A small image captioner, trained from scratch: batches of 64.
Rows from block 3 of the text decoder of a small image captioner, named by matrix and row number. Rows with one number belong to one neuron. Each number is 128 + 24 x the weight over its row's rms, rounded and kept within 0 to 255. All counts start at 0. Numbers have three digits each.
After each neuron's rows are labels from the 100 texts, of 14976, where the neuron reaches its highest value: "fires on" is the input token at the peak. Only what is clearly more common there than usual is listed. The data: pictures of board games with random positions, seen at a slant. In brackets: how many of the 100, against the usual share in percent.
# fc1: MLP up (decoder.blocks.3.mlp.fc1.weight, 1024x256), inputs 0-127
# fc2: MLP down (decoder.blocks.3.mlp.fc2.weight, 256x1024, transposed), outputs 0-127

fc1.675:085125117133162138138142174132116121133174160105150152127095093152117083149102141131132149113094073157114120136133133174137158168128062147081141134116122116102100120152117106122168126109134135134125101127150146175105160089111094130189136138158156143139150143120119116122131142155099119144158166120133099147157142152155147152129107130139140094115106128123175151121076137097126160136131
fc2.675:109112151091107139122110117122122152135126104126096141095113125093113162145099168141133120118104115109093175113157133157143105122070113121130183167150147124131099107115147148130132193128104118171136160110087103116160152119117110099098106132127144153147129080149098127141116145104148178091105121165158066183135095118160135156140121163154138137099132150159134100147130115149124134118118
fires on: "," (95 vs 12.9)

fc1.491:161132087093161171148117160125125084145157114152145119103162134080158118105151125109115106134180099133114092162161124124142116090124135166104152103155152092136140168103153106065128149131117086137070136126122141119117120163138144095092083174089139096119166078133127110141108091148089142156121128142115128117129129157134109142127099121148180113080130119111147073153177128106144143126097
fc2.491:141127169092092110128123155131122184091088094129127143119133060147086108133137124149161122128090127154112160141100110120124126145153129127129149143167101085111128111121122125145138165140151110083094108112118185166116158116183137129127107152133143159187134120145142143147128125130099101173128142083118153154120090104131132136116175133107146121148112129088142087117120145106129137118119
fires on: "red" (64 vs 2.1); "grid" (28 vs 2.1)

fc1.134:142099162115087158165168139155143097148115117105127138132124145095085145126136116177113116129187127140117120098137134141113144120121100153136146135144139152118095151137159140131144139112094130148112140103129129125161131193165158054093119135126147138101093105147143129149137111145060092151122141148140124151110182110149125124099144182129149099122122098119137136140162134165107092149119
fc2.134:149184118094116166135162119145140119153135138147142132131153092113130134075120119176110102127149084138143096152129111130114116124088168143124148112135141068094147119107122161112113134112156106129076150119119168138136143123152121110064140120108146143109116108130088132119108094147093092179110128137068162153150143128124114110124136187120175154095129125151112112161164128114133122114145
fires on: "red" (97 vs 2.1)

fc1.48:104133128096096154086143137122115131057155119159100116133129104146145098100164169126143166121105119105170148136123106140142121077099126120114110117098099103110152158116145128104143166102143096142132141140155105096124155128106086148150170093107124117145115097136111161145112119131135100105109118078143153162140134107138092146146119076121101145134125141138119126096121115154147126109158
fc2.48:139098144107135098139078136100153125130142112177110133121128102096078128134116158104102177148085118119101137147099103093136160131186090122151135115120110165156133126166098134148148120166134145112113134118133117120105138121149143066117136146136114127157122112151126133147131158107129132160115161098149152133137082097093125152143155130118104134164136153122148152115122133151093113115138
fires on: "an" (97 vs 1.1)

fc1.643:151139158091112112119100175140145176146150116102154147091141162133090159128135142141134115119103124138154148119116141141090144106120131120101103131128162102160102168124152079132103137166105170120198152116101094150151115165076139131126102111110114140172152154161157101112171119116127170108075143105148128126130129132144142105123147090112142108098112111112105138157142135117117135184117
fc2.643:141115160102114129169158148130124088153072123139135144149136154157153142136147124104118106126085148192168126138116136093083164125128155152119132133157078138096064146157116057149137163135118121094159108126105169130140134133172103143131090162134113091139151110154118110131128059129152102130123119114144161132129107104149164154145126098133142107123123171096128116124172101156137133129117
fires on: "upright" (100 vs 1.1)

fc1.566:152159129119098102130112145111110172120130092113095129121110114144136197123115115111141145128129160144152173091131141116138120096124073073126137151104125116159112171148155136172131096157130090127139128121115130151147148104144148125159140162144116139109171124113112127140131149121158115129138176158107109085084094146138140113109120179116181157133119088109132171115156149124148138144116
fc2.566:124118150121139147148097117135108157178132108143118096149162121105145148115110119126167115119136116100120153127200152132128149144067191112134140112105158124113121131125172167128105136129094103147163141152125096133198117124125111151089146139122147124125143146091140129146106138101162093088128154158129098124154155147132145121133095126136150136125162149201144140153111115127087161094094
fires on: "5" (41 vs 4.3); "green" (40 vs 1.1); "upright" (16 vs 1.1)

fc1.73:141113135139127124098110152110084166115130156157125135109096124096109132152146156122112113151127078136142168123089134164099139110129111154156158160122109117120133113153136112170175105116092111099135162140127123142138116137081134126133095121148163183159157168160098045108122157126126113098109156157115163138118087137155099136142160130080121121156115096111171159106128114155152093157103
fc2.73:087142134123128135102104116118103158129116137149095100111106153081104145161081155146142144094134117082118180146163132149144132154097146086145087095114175159151130084125135129132116145111106163134119116173113128080165120112108132125175163106100146142151136122091195151141163150094171182098130125130154054150128153160107118130157111147135154168143133092151108111144104157124111138081162
fires on: "7" (100 vs 1.8)

fc1.24:098145126120089146126152084155106135128116134138125123105125103159143127114106115108139133151140137130104116157177142098153163113130119144127101146099118140084155112112093126118146129078126140093133107139105145088162125146130190113110123147089142133151118155106124186105114130115132094175155111125135121172116136099126121143101178169125149148124170138093119108118141217121155165125147
fc2.24:141133094116120106122111115130148154096107095134133125165115141134133199143152097135121123087116118090131129142110107085141104151109201153138146085147126147134111089055156143111119166167135146127129126145075110121150178140117107133155164135161107128089124135109091106099141127139131103113130069111152130177126121136086152113107098103130167123125133154161103098169150101132144133075129
fires on: ":" (100 vs 6.4)

fc1.2:160128103174128109114108124116185060140164108150120119157137092142130112121136141133067157122166130140147115159114096131105112128136151178144154156163101108104179142126114123129105072153154145124119119130153127118086102140131079161109142099108114116110135126144142123102134113168127150202135100109101146079112116141101127083115122126098147122157140148111111103124164065139147105108122
fc2.2:125150086131128136123074164126142183147108113120172081116112105141147124145137132119172146093133114111088154132132117145174141130118138122133128097117142099162143112125131104130103132150147154130157182149151092119133126114114106146182173134147163133130095142085160112102131118100138152110136110106138097135092159109086173134104130112127156121130117103124079185168097143077124170144110
fires on: "<end>" (80 vs 6.4); "13" (9 vs 0.4)

fc1.762:120157145112143159148137151163112158141079162110185103093128143150143159150119154138166099119106135172115134119139124172123144104087117113111088124087117159122101156125154121137162142115091145158176124116167153149175132132151134133138138151156168142117086094129134141162158093111122118076134112091127083164137135138149151142111130141111124098092157099142123135121141154153135148164104
fc2.762:097127136183110116136128127131167148149152117144137116117108079105159126088126134173144137110178095100098078128177104104125104120094125120169103077121168077129165120116144189077133091137178117128101114136156117130126169112094132144096146109119166093109139109110141175101111145121139142152117129145105115133126177127111121116124110147146157140103161109134128120134155124121109120093169
fires on: "8" (33 vs 1.7); "18" (28 vs 0.1); "19" (17 vs 0.1); "20" (11 vs 0.1)

fc1.626:116109134132108107143123126121120114123106144098131143141113129105135097160158147094135135132108137129132083152143205137144173171161126086104125136127138151102122119166159111154149126129108122096154172140102179124122138140129071142087133117157146132129122111073131102151091127132177148135143105153114164131126129154130133131098125120151136117128123119149115127143196136155103146106135
fc2.626:119095153138113118108098108084155177116143119189149130123145069157094123106162136117103123096108127120103136152110077089128127117148093155157131116141117122124161142139130139131098105164204121111107111106109141133107142146124128134108090110110150114152122127157114128061156170169118114169122122129120116106115126133122115121148141114094116154150158128103093120141137119148091119098165
fires on: "<end>" (100 vs 6.4)

fc1.640:121142158134078126125147124146090163166112101116119100102114139150096109138147123135135137129143116098067120115132102120114104108145108140115112151120143152126115141127132143159145080106124150125130095138110154133110125111126144146135101117132142117144131152158106125163139100136114158118155096085127142164134144139180150165146160160092174086149156128090152103125155123149136127110102
fc2.640:106152098105115097110097142134148144085148129131117127146107125104152174104149109166149087107114139118112130110099109107104140125090180122150146097122121111129136119126164165120129112105149128145116135129088143156163156099154116147112132137118160134076129145122101118093109134141084098125093138146145114203091187183090108089127150103111138152114127112170107161148153141088121135081110
fires on: "7" (40 vs 1.8); "8" (33 vs 1.7); "5" (23 vs 4.3)

fc1.117:140122101155109085114149153157104156129144114124086114113127144132138145119162128166120142166154121155140129111147172135124075131188105140169083115140111137120161149121149094184168135138130109110134080100128118127092137126113149116100146130126133136150134160152136148127119155085137151170108114096123151132128081120152133122157132098127185122189140181107153062100159147117094110121147
fc2.117:147133161125156170110144149123161128110161134146139133104105144116110088122105167126141103133123157141137131178134180144149171098128093116116119150102135109139143142152120131128122117076094131148132115121130151091112137172103127108174152166144143160126131178126159147156156119140132170187158167145133126161145132136130137174114155149165110113130072117104131122118112180095119077151115
fires on: "an" (100 vs 1.1)

fc1.180:109170124129116154163168124152149093105137116122162118137102079151117111136114119128095113140150126129145108117108118119178178129133144121114139170139124155101118156135129149132139159130106142152145137123127114090107116136108158115120171198117117142108140135103102142140127141151143099132180097171146108159138068081115122132089137149157109146150145150142136113106129174147093137175125
fc2.180:078135148134125144143136116100138154132117139131116125134121120127114097119111112110119146126136118117159122143165139121121156105130149119103125141110109132069184110173162128107095148113132148130084130153116163147130117157089115118098140157131153124115123152109123092159153127138134095176148141134124148169124130160143072136133121093093085105122124125181164097196136114102129119090163
fires on: ":" (100 vs 6.4)

fc1.377:138129107090153149143119133178117106144117116119142139131178150144135171131127101150135133125125154125103133118098128100127172103136165129111099148094101128125098144121163083144118172135111131144178130147110083154142129128182134122109173178181118096113134148111128121125172146121154115074155141120160142151134148127149125121121125134117120123097100096095152107101106152168101135140149
fc2.377:101109126175119115135144105121149125117164137149128117120117124118126111095136108168086120124183111125101085126144102116106147132113096152151123115139127099108163136119139152086111112159187106128103110110170155135089133112114115134087134131125135081115134130120144123096116157127100099215137132133120159105123153122145109104138137139109109135119155160098156123108159107116071128135153
fires on: "by" (100 vs 6.4)

fc1.258:149117130094107123138141154116091122121096131121138099069116173100096162190086155128130146151111139159139157121154146123127127112150060124158105120099119145137094141113134110168171166127082125165135128128109122097136178121134148084126097149133174124097119121132121161176160107088142134058091161125128099133122105124140143167146187126147106149135117108113147158114125132113118140144123
fc2.258:130094141095137115100096113099108147107131118145140158117105125105116150139133168151145125126067146153066188108130137122134125144158084115136144113106125145191132152108146150143171107144110119139154121119111114132159133111121147156105092131124144140166135085144106117102119187136088174108109161159159073133122124122129145118126132104153117131127145112115123117132130137146073130121140
fires on: "an" (100 vs 1.1)

fc1.588:155116094127161078138191131145126097125127090122125131172114108094123113139133109086092141146121084136123101160111133113147170124100120129168144141132153153120147150121172146165161078146103089134153116120108089071122114172117182128110100129142131136113132082157134120145128088093125126151099114164126131140083126177111155136118123142137108137148124129110155135138125114115143096098089
fc2.588:112129119148145151130138086138156081146118127141106122157104145120135115143113146147122110150130137104120126133106144123138145104075143136143103086132119122120149135129097102116079136104119082127041129153147130102100075143113101115092124124095148134095115167089119134174129134139097130132111102147103148144140153100090118151131131125093084116128140143117108137147143103130129113128138
fires on: "by" (100 vs 6.4)

fc1.89:116155082112147125106124193100163141104111090126125123088137152118121135137151138142116126135123133156173146122132107161078141125135124143108090125128095141170080144140137124150174133109146140134127142143107113185127137110128130141117088162173122112140116154151163126154150114130115080157113151091137099099143102168124141093111154153106151156121129140095150107150081121125138127129101
fc2.89:100112112122144106094149093164181105148192124172145125133103136116096153118120143134111085125117086106124127132128108128121138104117153143138148149164106140125100129084137123093039120142165115129093119125115081145101137129099133099077134112148118136119105112188086109111136124166121106160158115152129127105118120147110137117188105157060117173134139124153143139124142133089110118165156
fires on: "8" (100 vs 1.7)

fc1.498:150147111089118181128124116184086167095104130109128111154102133109110144161116099130144147089062127161130135133119120105132129142073130089141109124108140138098124123144127135158145161139090115123152122144106122167172125120132157074134132155177144124143112102098133154105101141101115136137132124122153115201153157112123133185132157083126158129096147112129123076123113139090135127176117
fc2.498:125177147116131090136162147137147112113116138150123126135157117110151152104171123165127108120135134149145057114120070082086093121166117151159125130161122117134080149082141135095101141138118131084148098104117141127090125157163143145156107125119123138111156121154115166111086105148089137148105124088127144118134111157154127136120172143151138102086156155072150109119115123160159112141101
fires on: "upright" (100 vs 1.1)

fc1.551:102114129168134170142129159115151135165166126142124128094109064171111055102140128109132134117162105129142146148139127118170173163122139119113165112159123126163152089129114109152101125121180138119131105106126157102097149131127122145095151137093162113157126138110130153105151144159135129185127146131092129131112100120124099107152123119124138116173132154148123133131124079061121142078143
fc2.551:134117121151126166132153165169146086193114161106173118119133135149140120141131126127156101131145101132145137101140148178134112130082105111095163149168163125107137124154140104134125132100102116123148161143142137130131125093129092112133133115157128141132146119090155105173156095088165148098105133168114061149146164132182144137107134145147134111087122119171112129122125112121133171185098
fires on: "<end>" (99 vs 6.4)

fc1.661:103120112127128138105139106130134141094105118116141121096120159124073114145156188103138142130103114142117148160100084110091096137128099151140152107102071129113103159110151116115172101126117122137142097145175154096125143127135115136147101134100131166151134130126190140179109148085119119078137139136147109170111118143141125128189153137134109119129110142095149110127144159165114133141092
fc2.661:120132110136138126105143090150151120120124134124107135154136105154118109131135077108072132175124138154152122142110140104130152085159124164137147138162062136125128141098164111087148132155151174109107078110129151135114143118119119132098107142140089112120135138185107111093116129145157109144177103100131190123097079114136117129117150100139122135134129179088158109082164080159131135135138
fires on: "7" (100 vs 1.8)

fc1.415:144125131126147138079117114095131120122070123128106152145151162133124138153123129152143143142149141106146169154071088126088139119141120136116119139133127122126138185122152128131161126131098116143131125114119103133109139150149124109114135120162134124086113138175086141137167161127100124106096099133142153104135085176142132135140143112096128123150156133083174156112155088146161124113148
fc2.415:138137086166143110144151145143147106136141125162138096105076143132166152125140142148103094143147109133083089153089111109111157135107152177146137149143138136136130134127141129076114102116148130120149104113130084124110084167116110122095131132108100122098142143140118139118108113159108146105118149125087131090104145151117147105131105143117140153110152153112119127140141100142166125149085
fires on: "7" (90 vs 1.8)

fc1.119:140134107095123156141141103113109141140100093140086131116132157066147180114156093129131174154110140131117128132140131068114109097125120110146114133119111152153164109115120150130129168110150145125116116142141101086127179097131120113099138131076117127092117126148129158138109085114159139153086126101111147172106084124145140117184146124124118100102152141141122123132120084154140140145142
fc2.119:142098169125120130146131137063130121132092116193133164118120117070087141113155151098133109136122082107109151087126112117094136103104139142139127151128141172138113174136159161126129115140086078160129170118100135118149118130124148122070119120102137153111127130122124102139145140137102169138117126133133103120170104153123143115135078128161117092132134131169165086135144072162129113117092
fires on: "7" (100 vs 1.8)

fc1.10:080136122132130134173140155119118082117113180112164113142166093129149140145169139098135086108084126132112134091159173169100123103147115128078138137151156145085128141168131124106134137102101086120130147104101143126120119163101105133120109149153169132126109146117106112113112093162128155118158121111143116172159143124120127161090088074138114103123134125162162107171129176147122153125131
fc2.10:132151140142118114121111154124104201096117135083107098092138099182097110146136103118114164123137127116115136135163102129147100145133080151162116150146154106153153127127131148154119115140150125145149097125130141159141129151155099175142124162136164152150160149169180120109127128132129104177103153089161127115111122119145136090162132134122153114135109116111131118152107123116103155125147
fires on: "<end>" (100 vs 6.4)

fc1.106:131116120139117145165104137096137136143153134151146143128073175135102122157125124124163164091089087127113112127088070122127146168119108118100187146102102145087171131117105125145128146141112106124111160111132120165121151115112113133132166133187132096088113154095145109119140132161136142184125122137146116111110088184139109137099091109121099142182092149127173144126138107128093128141129
fc2.106:148143116144109141139164116146092168163152121089147108137103119147097127118102111135145135124148098117161135126144086130155188116140162103078138142088145120134120105166144084126121124131141145127131108140113146177128146101166147178169108093102108085109128135123146133121203105133136160097110095067122122152140125114129132115102107081142152101163112131123123101088084137131111148141136
fires on: "by" (99 vs 6.4)

fc1.647:137132135090143179098112112107131174078149143125147109137136140153107150105102148117105129152098124150109139127082136120122110139169125121133136079108154108135124180067092081129102125126119132139135157116107165118123133139140109113138143109156141182082131110154113087130141162106112129089136109110190130185137101104119117095151116131103130125108120126125130120124090174107078138157149
fc2.647:150140113138135150163168107151134048184105175107148182165143109115143145139129130120110119100158108143169102096106143140086155140093127122090107171125088147119110160173090082109133145135097111160113116157135117171124123140141143142137120142143104100106116139132105158171128110146099110108206109133109143112134112106119155122097129140120118116138115115156142114116129123163151122143138
fires on: "an" (100 vs 1.1)

fc1.274:116142121132146133126139126152101099116113083113122162129138126110089120141123130141134105160141117139153121090144109117113104125084142151122110129130105091093114100127105145114119100107121150141104120129125126097149131129128107155131151100090142157107119097149082151101104069176153157095132125086143171126140129112150108071142125116156118158132143143120121083095095027130149121139152
fc2.274:165085155108088109104116154103133155093119114144088146098116139132109150129142126125122119137074146135140148133109164114131130169160114136200148134155111159131121110119157137149167118153115146109129097091089118148149128129138142135123107135116134179144144079170132143094131142119155145135147113120153159139141102103131113145125114126152128132167123126119147104090163112128156126088114
fires on: ":" (66 vs 6.4); "," (34 vs 12.9)

fc1.204:135148110099165139126101128146144112107079142099128116084085123161140129116121137151117112164058152150113191122169123096145121115124109079135090119089122117121097129121103117146151144105117140158160132099086148142125125109106113129153090124133157184090111133131125139120155107133165126073099126087158141152123157142152139163127132127103143104128159126140117116129127136078148111174178
fc2.204:141154125138121128131172156159112113108076107150111165124120146106159123176121162139144142157124126131157138162105116163163098083198131112086063134122110097107103135168119092134131116118154119127108121107138161154108132157156103094156140172109074123151123122162133140105115141169141124142132129079114150108188140165117171110126126137136100125148106097126134138095112107131151132138118
fires on: "an" (100 vs 1.1)

fc1.124:116141118131153161143171147130159063122067154083189150147168111152148136168145147151145123144106127118152121134077104160100150116085154139101127150106137135073082160130147122103109118131124133131142154130128126114111099147147116175129138141109124105110136137109096150154118099146115109097128118121122130098181120188118121137125113148131099125096157122150135127173118100138170133161140
fc2.124:126135132180142112109071118127152176107144111141124109108119110114094146148143150127102153119108105107113132146130091090125132131140125142166119162121147133137107125099121146143120126172129145124134115086113104123118098145080117120096141118118118115147124131144135165083116151140135172152105115118129097149100148123076177125164132138132142152114190148129122124164097168109128117087150
fires on: "8" (31 vs 1.7); "18" (27 vs 0.1); "6" (18 vs 5.1); "19" (10 vs 0.1)

fc1.231:167109120126136141100168149122108178147127124167095142128084165126114118147128139140149131147125142125146176170095142112117110114104138140152108109096152127092104127091118105111204173135096135153160072099113148144135146110123143113139152117180146113185115142143124167119161127066152090098092124118135133161092139133136110104133164135131157152119161115099129174126101132142139125157091
fc2.231:113147096174139154145148143164075149125197148145095132125122147132160110094085146144120133168141134120149123131137136135156159153135140103115152082104101068088160088123140093110112137152127124112122130152172152118109149139147144146124162106152087120125142106085142134112149146142088150146113166141106138151146127143134078151126112115137155128086151142134139145114110134139125139144130
fires on: "an" (100 vs 1.1)

fc1.42:152100119167120091143149119115132110129167110109119065171120094127112124116111099128106138096166147145161130176141177128109101154138095141117129135134150132102120147148148123109178112118085136106119095104131113136134127161103120121099141158168103098137143104162130091113100132123100088123103122155151149114100159115132115126089152145104174139130105098115100140175120141120108141116086
fc2.42:146140130111167144156121133138161112131153141162157131162110082141128141146102182121097107111098105142146119112113149128133164101090136138120147167127097147136116151128108073112076177127121108132099123105132102123081111141135118078100124147142119145117113164107094111136126171148121114135127112170096130141134087136146145192134105187111092151126121135146109166156131147143152105182100
fires on: "8" (100 vs 1.7)

fc1.763:114106155123115112147118172140178110147145148188147148094112140137129090117103104121110100151152165149144094126142132145102126128119116136083164135131130115052095145147130074102108114139150098114098098101117117134096114184131144103110123143149141141098106147132149161117136112122154106150135159133108136138106119112128086148169108158129105133128075164114186082116145060140144135148183
fc2.763:169113117146147114138140114157118121157123141140130066121103119122127144106112162186095104102175097121115102134107096135094115121130132148163119126119157087155096118102110182123092118116128092137124103129093136145106146162127146164130149097110146115081141131123119152133108110169096148092116091099086157105119183134133140144129098165142136145124132137106115109119093137109116126124120
fires on: "<end>" (98 vs 6.4)

fc1.701:153142104172166123151143156125148105140162146125131117139139142122127116095136108152131101130151149144106115153159097112118100142108147142106113118125151103110110137149097127117094144096109139117128148104142101101104085160098101143099171107098138106082102127156137141121111083125141119145121145092131105158144129122190142126151080134121132120088170160118122079155157109075151133134143
fc2.701:159103124102123130131133133131086186122128133089112125131151156132144111179069156119093098103103149159147169101125127172101141127145127113125121131075138102119101112141083110183158185085083145120154106151109111110156117150123128163172136111131125118175142081126141135160157108136129166085113137131145110100145110129154153141188136135175140164137110130095133158118090130139121097124097
fires on: "discs" (99 vs 2.1)

fc1.324:155115084103127145133138025131104160108117120151110123145112135152119103136099115114119143101107151108169134093114133114203119135119129100143108118139131120100099106161112113082118151121135177143127132120114164159148115159106057123163137080099143184130096126121135157140139129173145101101106098104136120153115113115140128118170142117148143131126100137095134141134105184100116115136099
fc2.324:142135130117116118121114126127138180109176143152124127100103140150111125129109188137145139088124142143089136129145111122178120157142090120111114111110158155124151111147119104146138136118132153122149129096150094099124156122103137114167139150160165125146102112101179171083142178113121159205126138138155122107100160136067151153153133144127117110142119115113120188140082149100138158137179
fires on: ":" (99 vs 6.4)

fc1.393:166124153146169118149114107125095133135137151110135107132114136138102142128151124125114128134094167132120177189120164133135123144135128126096181119147121121142156142085124133194129121194143134145131107123113121110148141138132103107109145169145161180090117153092115092157093113141108131135072081198148183127136153106120151132115151134139144178150113129087114156167207148148126119122112
fc2.393:137172108128123102157164134149120086140102137071122143140165150152118129151130105139133095100135132124154140145105111138116135137158172071101112137119124135073102090186128074103134147119114130099143113153149146140150093128151140135124134126131087132128153135153104118162132083135150079116154118071124129097152101140194114122106139124143140116139121128128145112124112076132170123134098
fires on: "by" (85 vs 6.4)

fc1.110:140128136100126124137121143137095139093145102115120132121113131114144096135125100137128110066125094153095144124132142087099090126136120079108141123117066126155091145118094151129156108135105149107126081153073137151097153104128099138133088116106107123135142128146121142126120096096174120119100132105122118077161121107194113111114098146146118141122093134158115138095086116131118133086104
fc2.110:155146129144135125146139133117139166149122126101133132132153125151125146148119105134112127153118121120151131168094103112106147155167143173124145154157056117119132169131131127134182129140164153102162108110132142160126144113170122131116095147161087087110122130154098117098163147132129090152142133099152176101143098128135153121135137107130115127099128169079127134077110116151149124125140
fires on: "an" (100 vs 1.1)

fc1.72:098090107136144158106146080137160097130171150130098172123108090100153108115142120133103122121102118113142106116110155131109113112109157167127149124071143138108141109136123143112124127163197132098117094127141151113117129120135142144112111145065105096128105167123164142143103122145139105122190112174140164133167125098121124114148102166142121085139130131136167126143121116129157141137144
fc2.72:126152164100150126138107127129135123133114140148163084123138124158117132112121153126114091148116120141112115130129139129126115118121082155107147123113106105147164146175102111128111138106121128121151122132107143124151139147112139128130191149109134125097160183089171120100116148102115126142116163112099074116138146131143146157099116117130077157113110111116122152129089149124090125134170
fires on: ":" (97 vs 6.4)

fc1.39:113136149106137171178137129137114154155111113135079131136169127079150156102135086135111140127120079108123127130146170121089121133146142106111107124182134127102162128134135140104116148097137100144134160147129099115112141148116113136215145154092105102125142130155119139125053134148140130148131146138140134124140103156114136105156140141108139115129112142115128132129150151149105135111116
fc2.39:120138138111127124174083120094066162117121169114123142106149099140141042114110083109147113116140116099113112128120139122161123127123110157129141143105130121137127097152120155172143105129101107154158120108142150081109124111152136138159094137121138175134141115126179100150179131117188135104126100107123131139128122096102120103123144117123135129140098126131127082104120124161082112110133
fires on: "by" (61 vs 6.4); "," (38 vs 12.9)

fc1.432:147106104129156104158115114074095143123149132155106132125121138102120086166174131161153147142126115115135139133106094152148101145144147115160126129121148107131138145141118139168088161110126103105146126101138132107123093118077109153134111065115132121128126099167146142109092126124163129141149142108108093102139171094108194111163143106141134151108099134115174110142110092098124133099123
fc2.432:146186149105111171146171124144100168147120143110102119109145119119153114147101146140186151136146107128142155132153143179159150113079115143103140132113156102090151098144138116144184159095108125126110148158133159139166133125160139111157128165127122154147108098076161127155123070123109138160133142157147135162156125103109131184106144171165145114102111123159125128140127156137134126141127
fires on: "," (83 vs 12.9); ":" (17 vs 6.4)

fc1.561:148178144151178123174104143123139133092144135122162128137117165118096094136105099075117144113110149121120118186141114140124157139137169139123116137126129111123161136153154077129178132127089140075126106119137108048099130154128114174121114146126120145153141138133162130167130121152085131143147139127151084125113098135139102144126074137111121152161158123102144163106132159093106171118149
fc2.561:134111155112130143143114145116159092178085131148143163153173156133130183118162119080118109137126118110135132142151096135080124113138104149109177182179125156160088121102134146135120107150132110150118154120082117085160153154133125141063081096115137111105132118168087123137150117122151114073117084105122110102110097106151162126145111120135160079074150141137122106143141096175111133165106
fires on: "5" (98 vs 4.3)

fc1.228:137120141137123159108143152138166115126152147125128107119172090120136096138135152153156125121146133113161116155137081112154136138107138110140154123144111108104138154113092180138101094160116134149092134081100147150100129151165085145104107121124158150122118128159139149071092130147110092169109118097100088115122168134143115100120114121102132122130183143128145112120152130121119132107110
fc2.228:138104147120161182104152139150112165131108130092137139107194103134151105161124133163154120106150124117138136164127136166131144089118127111112119143100121111144108139114132111160132181098121118143118161121158142112149153087162112161156112116106150159129113138148126150145132102132140141126112128111114121153142170105111123131138159110144171093075131103131088131135102197070145160136120
fires on: "<end>" (56 vs 6.4); "2" (39 vs 1.4)

fc1.412:152115150129105161097130152129155152114166140103103085096138136139158106120144089154090115126157095105100107125114107100082116129095105142099116154150130179090167112163111126118132117073136135122125109161180124109165132138101126124145145118120156127130093134115098115130149132114122116172082119128108096143108137153117101135130155151085193089122156101145126077128108155148176147155118
fc2.412:144118142132131130130147157112096163169062103089128130159139130131129138150113103100148130132107127147133164115123131167108092116150116143156147129126159101115125136135108129129153117106133128126160106152093139142177113104218111169132087119145156126180175080142129111121147132108149122104108107099153131100113092151128138099142128132135110088127136092101100148182145107163138127128129
fires on: "<end>" (55 vs 6.4); "noughts" (44 vs 2.2)

fc1.528:121134115085122144161150137176090165087087155101149111121133150122099140129137133143114122155137122180110112108169134110166127093086115093141079111122139081117070131109108154150176190104119145129151130123112162136167164100121113145162101117109160122113134109099146141131125137099131159079125129093126102141100178082119104113117123110111140122132120131118110129126122155119136150169093
fc2.528:129139117130113129135118119115144139146194112158141077115091110121129109096077153164140152087153112127093091138174120109162125153090085137164144120107121103147182092152123156144105096150150129132128106149161146137119131150100161160116149146128153120106131124099169157114137126159088159169115118134153144134100157153111124140136121146112100115111116109132147104158100138137107114096159
fires on: "discs" (67 vs 2.1); "crosses" (33 vs 2.2)

fc1.179:108165111095098095143151134115127152119127128120118105105149182150142146148138089148140133145166139144077158104082162108102148126160144117101160148119141121118106144137095135150139148117123162124105125151135100098146123114131107130107074165160121177140087090079137134120154133108101153154140149154128162133124141142110145147133161160098102164133101118118085116150147117135103111154149
fc2.179:099120174129098108109119129115157134103194110175134095137120129131112141108105133138100140118095128151114133140173136127145131125109102104111126128131171120124186119157137137127097123119122113126115138120106145116123111164086139095132158145134152139132151164084161136124114156125149125175085106148151082190131170152097102147154127144109118142110115119152101152177123165109121118077161
fires on: "by" (94 vs 6.4)

fc1.582:123133071108087117139123131097147154140120176123145129135138140099174153139141152148172116121134106125134119101128112177139145119165148097120121093074119120159127120146133080116149134145127138160124157124142124131130149139182117143133145167127116139124141106104140130181127134143084104138133134145103124154175102174161123162087110142119105093127143112121154128120142101119124144140067
fc2.582:140145131147147106151164112153083093123136144110174166100131138118106088109113104141115134147141134174138131139193147127129156094131161087153100121106135126122103131152108120121130104109114140146104113127150128136126095125148163123104155131152186127143161128107188158165093126130137129102136142130131147152132176146138123149117123114182102138136153120147140103102115179111149101142120
fires on: "8" (54 vs 1.7); "by" (46 vs 6.4)

fc1.85:098109118143144131153128151102087150114143159107137130119113190130149111136098124134123142115134162100124117148153123101130164115144120170120105133110132119111113158137154141136109115135125111117148136128122136135150123157103150106137147125090073116132140150133178094102183185088139123116107115103162085147134165119182117159141165148142158144135099143129117165098155142088139122132110
fc2.85:118103124121156144139141123114101152138113121142130133101116125133163106078132112132096075095131157134093117129145114118132140106121114152102161095142142068106138156169086149090094123122166138118113123081109132122112161092154136138092144100101151121125146155132186120136136156147139144166094140099164131139144140104141098132153138103090152174125152106112141129083133140160152123138165
fires on: "8" (94 vs 1.7)